A small sound classifier, trained from scratch.
Training: cautious_adamw at rate 0.0011, held-out accuracy 99%.
Rows from block 2 of a small sound classifier, named by matrix and row number. Rows with one number belong to one neuron. Each number is 128 + 24 x the weight over its row's rms, rounded and kept within 0 to 255. All counts start at 0. Numbers have three digits each.
After each neuron's rows are labels from the 100 clips, of 14976, where the neuron reaches its largest size: "strongest on" is what is common among them. Only what is clearly more common there than usual is listed. The data: short made-up English sentences, spoken by a formant synthesiser in many voices.
# u: gMLP up (value half) (model.blocks.2.mixer.u.weight, 512x256), inputs 128-255
# v: gMLP up (gate half) (model.blocks.2.mixer.v.weight, 512x256), inputs 128-255
# out: gMLP down (model.blocks.2.mixer.out.weight, 256x512, transposed), outputs 128-255

u.405:143099150130101108153120139155077139167114095146170094099105072128159135136140076141151126110113126087173113146156090114150120153134151111137132112173152145137123147130128144097096161126142128096101158148141126100131144143148088130112115136119100163145158109137166132167097116143157140114132130109071097126131135108129078111160099128136127128159133128134134136111163127126137103102094
v.405:111117116140085119138133125172115120185122114146127101103134113130125148136160119148135090107136143113143138132147156107154097122109142158122090116158124130137114149138118151110110175135173134125134161144132107091166099153148112132147142105114115113137151089173142112195123125165135091139122135104087108149136147134117121122149117100138134150140123110108108114147157113123109111105115
out.405:141111141124161163111114122073166147093120135129110181135110145140114128142122132077088124099114138135111110120113138118133109103145104135112093143114112096060126141156130116134107084146092140152173136118145150167107145150084122113148112181124104112131109127127104159103188146098103118121112094123158127104084101131120161143107113117154158180117122105118157126158066136143134130148171
strongest on: intonation: rising; voice: low voice

u.35:117121119100110057163119160116119138142104151114121111156105094119144170113108143112135121093130151071160122124166139123160113132143156139117113155197141165125118141104133097131076126123139131143118158084102135128170140100119107164151094104164080140177117102132138153157112139162152076119093126099120108113179150120094113104125125069131113129123134162109132151137136137142109091130127
v.35:131128109090107068154130140119114168137109139112150103154107082102134152148109140165134103129093096093165112102128139142132107182151100160126104091141142185111133148107183149165130144153131127144134124126103166114143096116091102146130125161111107170151129088127153125140138159161116102150127117127075117129130152125103178110155145141153124157137128095082123158140109151164093109119083
out.35:135121132123144148096150140134133115121130176096113122139092119117111128177102135178133084103121109104131115147127132146151160160153104134173152090073138132103164118136122097115096124149145117132135109115074091123122142133157156096092134102161130118121124182094110146145126090084133167139147166145095121106117136181168151093129135151137128098109106144124172152086128143118126097129087
strongest on: intonation: rising; voice: child-like voice

u.155:137117131097127069171129127128081156135112128122145097141119070119137152141128127125150131138106098110202100129178139127098099156134107161123107129166136206128132123107165136152119141151134130127105126114118160098159133115103062181128108164122107161178133108130146118133131158184144119143138121109079127143147132120105157114151125127144122143133128113115135154136134144153115113132083
v.155:181152143087125112123103187121129145109124118125124117158101093178133132150124134133112087139098160122163130105124126152116082120135117135140066113154132140110128129167146127117160130175114128142155159098130140130121120129075098131137119174106121136117103101150117168128150175142099085166085116120128127152098104142097120113152152123109138182103117083119120128160095166156159104103113
out.155:141156131084181101133126148133132162140163166127144134151093150194117145139106133144086131167184103158109111091100122183166141099142132119141111174099134129111134141136127103151170164152128112165136091062071103127101126130112109135163115091148115107119081114124135110146150123122078119153145142151131106139115116147106167108122141107116135152151131111109127128123136114143127125144113
strongest on: intonation: flat

u.332:104087089142076148144146122101101092137113092153131139108135142085139142082138161079179163118101142130121108152155117089096104153129088123101144131151130157107170120112134175154130122119138118169094125180153164094102150134102118115121151156119139133129169105111145149151132143132177114135133139085093129095134126074141131158140087163137101115153129141141130137142137106121082156171158
v.332:144122155091119137101149142177101104141137117135108129130100114139126141131152188114116096144110100097146171139129135120151149107105120147145086127139108102133115124179097144091169121141161129184180091126097120112115136165078134083120138139116138095106107096168103110174134149113154108170117139119112142138097101118104098175148110155092141204100118084164148146171116109101143105126149
out.332:156164143128142147149096155117102092115142146120122120128178100118133089133146137110143165143123087174134118116129130160146133145160109134115160138125116122139151084100089151096135093136124144148103118122129151118125159138159095089080167167167151136119125151085126089145131155130145121119178150174123100164137130140140119120112173130135106182141128139110139119122128108111171120151093
strongest on: sentence kind: statement; /d/; "his"; "every"

u.175:095127144117101078163133128149066114136106102112135077152132112093145149088131152107155147140128131121198124147186130122096079146082126143099105138190133183155149130090155125125128128136171128129102138126136152099156170144108081170104122122129110145196125079131132132113124151176183111134146128092071145133167116082103104141140137099113124116122121123142139159138170134127116111157119
v.175:153129137109153131121128154120152134131129133093107138159116116157140124123090151163119085134107166133127113119115118131111075161152118127097094096128119132108139085177163110145142123161095124124159171098142138139114106112088121123112131186113128121112131150157095174117146179117091074148083113167143141144097132155151150103119167124141136162106125079091142129182100149164132111160123
out.175:147091142121086121114126152136096123137132141136159096139076110145143120142148127169127084116120128095159137157134117093185115148121082109174101118102126122090110131165108150139157154137167112160148151165115159080098131143083106114089157126122137105104135102104136180157144131086138135152120154085070103117117131178125144133170091149141148146119114107147113148133132116125130130131121
strongest on: sentence kind: statement; /h/; intonation: flat; /b/

u.369:137109130098125072167125133122088159129113119126142104142119077116131146150123125127145132137101113104187100134167137122107088161140104159125108116174134201122141124107181135162126135144133127117110129105104152108157141117104057177124113167119107160181131087135147128127130156166147107148131122104083129137147128118104155116152120128140127139134126109108125142138128134151111108129083
v.369:133138142102128069161152137143121159123109163103136101143090096111130138139118119159128116128124086108171100119141145145128128162150141165124106078140162176121118168125197139158126172162117121108132099098112147128153114100104115139126120152113120172150121110140131096104146122176121098159113118138106126142124136111095164089157130147148135132126126110118137144134122145156106104126098
out.369:118154118096179124126116167115125166122151123156150116121099123191101156151114113129099116158144110152119128083109167167142106128149122135126111143134133139116124124176142117154160149142128124118149120083092111141111122138095071132182130119136111129138090088124143130133185135109117093125152140148128134152111097135112156101083135106107141146137123111098111128149130113118113120128108
strongest on: sentence kind: statement; /h/; "his"; "he"

u.109:139107128095126068168128134125087160134113120124141103138123075116133150151122122130144130133102110099183101132165139124108098164137104161126110114174134204121143122111179131163119136147130128117111128104101151106158139112102057177123108163123102160183130087135145128126130156161144107147132120103081126137147132123107156120150117128143125141133126108107130145135127136151106106130082
v.109:160128127081111121154172098115115181111123151135129143158078103118115131178113142136138115141106076111163119137151140144119149108149104149126130113125110158154122141138179138130128131152114127111130072124083124137130143115064138124161122139131136154176129121142137075095131127155123106144106130102112155118132111098100139130139121143115127145123125124131143135151144131158092102123120
out.109:108147109108171108120115157117126163120149122156148121123097131183104156142109098118092113155160103154119121084105156149140103131149125125128107142139132139116116135178140119162156140138131131113147122086083108136107127138099071145187115108128107128151086085124147133140188127113115095119160128144123135145109117130108156093087129093114141145137126103108111122150129116114116120129114
strongest on: sentence kind: statement; "his"; "he"; number of words: 7

u.147:165110129115107104169094146112116135127108129135117116156093108157140149129121163133108131144144170108145109111140146120131091130139115151138108136178158149091157151115169117172157154123125119168124157057119120127140124119108093182133123133140086143164095085171112175144123143149106099130089116114139113116156142107086162086115107059119115154121125116113134129099116127164149098114089
v.147:100127143122147136103166175129168178145140140102127163195095157174108123137087134181122079125112156136110107137078120129131101141129112112119094108095099117132130112141183109129144172155111111098164152097108090127111089122087157114145137138113143107107132157169120163114134112129098121175093132144139132114114157123145137135143132150129126134138128074119137126159115154154128130124102
out.147:123156130121141132116162105181164134164101162104111131103132165106151154158114115129154115119119093105107144143125122151136169138113148144158119109100088106153160134115134128104103121141135141114097109117105082133142124130167168087105106069161144091118153183129113095149101072106133144169138152157141109115145133188161150139125161142097122102113125117121193128125128139107107120143108
strongest on: intonation: rising; reverberation; /dʒ/

u.403:139107127100127074168126133123088154130113117123142105143121075116133146143120125127146133135101109104188099133168135119103087159138104155124107115174135201121142121109182135165131135146131129118110127106105156106160142118103058176123112166121105160181130092136147129123129157165144111148132120101083126138149131118105158118154118126146127143134126113108125145138127135151110107130081
v.403:155127111083118108158192116123111180109121174121126136171074101118119144168120137163136111127111093110161113137166150150122134116142119159133112109118132152146118166120181136139138156159123120094122087108077116120125140106086135128147124125113135162173132123147132093102140125161129114155105124101109158127128115107112161110145127146117133141119127100145137141138141124149089098127119
out.403:106155114103175117119114171118129161120154116155147119121098123179109151145113107123088111146152114150121130073104163162144102133145130131131104140139133141116113128173139128152153147138127132117150131077098115135119122135100078129186133113134108134135082093128135130141186138105112080120161133149129131149121102128109159090089135111106143154137122103101108122150125121116113117122107
strongest on: sentence kind: statement; "his"; "he"; number of words: 7

u.401:164121133098105112160085152137123128146085125126123094144099126149130164142129150137130121126134151088158124096124164143131111127140127160139101133154115153103140164113143127116108146156138131157146151071129129136148104140112089162130102130131072147174091090159126169141148163178109101124112112097144109115158136105084139093120106066136116138136137099116134124100132158152131072100115
v.401:096133128096154135118147143132149146143122087112130134174081150176147173098098176141135085118095151140120117128102107140104086137123159119097061135127083126109115100131175142127130146156133120144163150115148131106118080145056136110110117170105137100116121135188120156132122147114101073162103130145134136117131136125143125156141137142138128141144122086122140126192112143140131127153136
out.401:103164110114077131112176093163153107146144144073105111102134128124139145115119144156132074104121052135138136128101141144161166105125124148139115117089123129155149108130131161127118151169151109134149083165090133117148087113112169095133149096147154122114128163129107068164123115124125126129164128174094119120130163158149117122122148159134127120102124113140145161157173158139076122132115
strongest on: intonation: rising

u.113:100137118123100087156125107147097160164100121134133099126085097104135141148131111123131147116136097126137099112155140148105118159153101160133094135169165164140157166105168135138100159141130121159086109110122152105178124118128107135111109154165100180158127086120150094140141128146111098140128108121089111151153146095099136110152143120146116143143124104121156123116135145141093127100081
v.113:142118108083111072157167107131106185130120141121148124150094078105129144171141141146148102105099094074167117133161126131123138141160116132139119102122145191128112173142155137135103159151138125117121103112086134125147113109104122124151114130114098152167141109123154100140130131155125105145121121091080119130126137124099157106152121139135127154140125111110136136145117127150054105100110
out.113:169150137087135148108121135114156123108142138147133116126131115170121134101120172137132102128085116140131123103093083148145101115128135108112117144117113128113103094128142118169160071143107104184128111129149159136098123148097123143148136146105146098104116142109131136136170169106102122137110118157129165130106104173126183179146146165125178156120090102135109166119080121168155126181154
strongest on: intonation: rising

u.383:131117143097119071161131121127087158130110127119138098143113086120135144145128133128147128140104101111194098130178143133097099164130109164127109108167137190135142130101182140152126147146130127119108123112107146102163141123110066168120111165119109172189132104134147116129130149173143108149136118107079133145141128107111145121155126119142125134133125108114128144138143144155114119117065
v.383:134127124116080127127112111107163135116115096127111123182098120163130121097101152129131090132109139134115108108105138121102100131154123132086079121117109132124107127168156145141156105169116122161144136158170187143129087116085135127129138192115130126095133121168114141124157181111105072138080117132134142146117138139121137139131144135148134159115126075111107097187095148194135135130154
out.383:102148120098159094131100165121126134101157152133130124170095134149110141137111085131092131163155111134098109085096145190166138151133123123140138135122141143098146139131143074171155137130124108148131116076076111152087149138153096132172112124127115122120103138097156164118141102114098144150157156137132123121105139155114177077122135127121139100153138137095134121092121100135111120153121
strongest on: intonation: flat; reverberation; voice: child-like voice

u.91:111113101158100124109132149168117171190097145130095106154086137118141109168140104164129120102161147107105139107118171110130132171140082167166105132136141119128161185144136147119088164134165148143130161127100114088150102088180143109103137106155106112103135125099108146176136096104112131119128134102104093157144162122141128111110122118143118138121123108122146099091119099119105124088068
v.91:113140134084152125127123136137139129094146109114093138121120099149123166120110159089131121131088114122133124138138169136132136113153171186082151130137103147142117095138126116136118112159121119114129108115138118147167125111092116133159110125165092136140133120131106123116136159142134134117112106137137148098173112109094121095108137125098135109099132170144136110137133144120141069111136
out.91:125122096139129143135138121116119134135100118143126122146150137088144108144144072084127141088143147156114137115116158134161164153123123123143112130152152115177120117121083159120095121105127152127138142138129132117122149148142089090148156136129167128133142138079133119138140114127138102143181138131144114170098095138119150142141122121148119154153145127079124121111147091110143182128157
strongest on: intonation: rising

u.268:123148105070138056159109116129121108153110145097162107108150082129168160122129124139138119116138102104153112093139131147126128137140145136146113126157170156123126131102126136163121141138126141159134113093120150125165114094128097176145128125108076177162092093126144112170127138168136108112159092148097130148156157146088155123135153111146124139147131136097125165120138181130095125096106
v.268:168136164111149100107101167134125112124126144098102126143090080126158123129104133153113090105110152104143129095116156120135077156134087156127088121149140126109114104170129150180124113162126130161163148116140187116134138102101131143149158166139112134124120096103098160128161171106114112130104093130119134148109125138113143088114141157134136172095127107121137109155094170147133104120116
out.268:143125151144120192117147112109105148126139114120139117097145101122139117153118102140117101102091123119147126171130104110117144098141106122165162110096126129139144096158116119092069144136119140093146116165124122101127108110136139094115156148124130140096168126148141124113116103121149130104105104144125115095127126117163074134140139163141147123122095149153158161128161151134139109132090
strongest on: intonation: flat

u.179:137109130099125069168126132125089158130113122124142104143121077114131147149124124127147134134101109101187101134170136124105091164140104160129108116171134201124139124111182137161123135147131127118108126107103150108158140115103061178124114163121106162181131093133146128124130152166147109148131120103082128136147126120108159118152119127146126138132127109112125142138128138151109108128080
v.179:131119126081108106169162114132103195118121170121139124152085105117126148159113167128144140132117087115168107120169136136116134118147112144146121143119132184160120147109183127154143139151121125117100082116088149128133122104076117139118118131116146173172130107139152100089139138164150105158105117109107165132138124101103167126157126132113133132138121102139146139129135130154093093132132
out.179:104150115104182122127119159117128159121158113160162119113102128179106151147109099125096118163153108160120121082103167156145103127150123128132119147134141135116125124181138114157155147140128129121141116087083105135111129143105070132189118106134110127142083091123139127144188128119113091123168129155123137151110107131115160088089129096111147145133124110092112126143134110109119124121106
strongest on: sentence kind: statement; /h/; "his"; "he"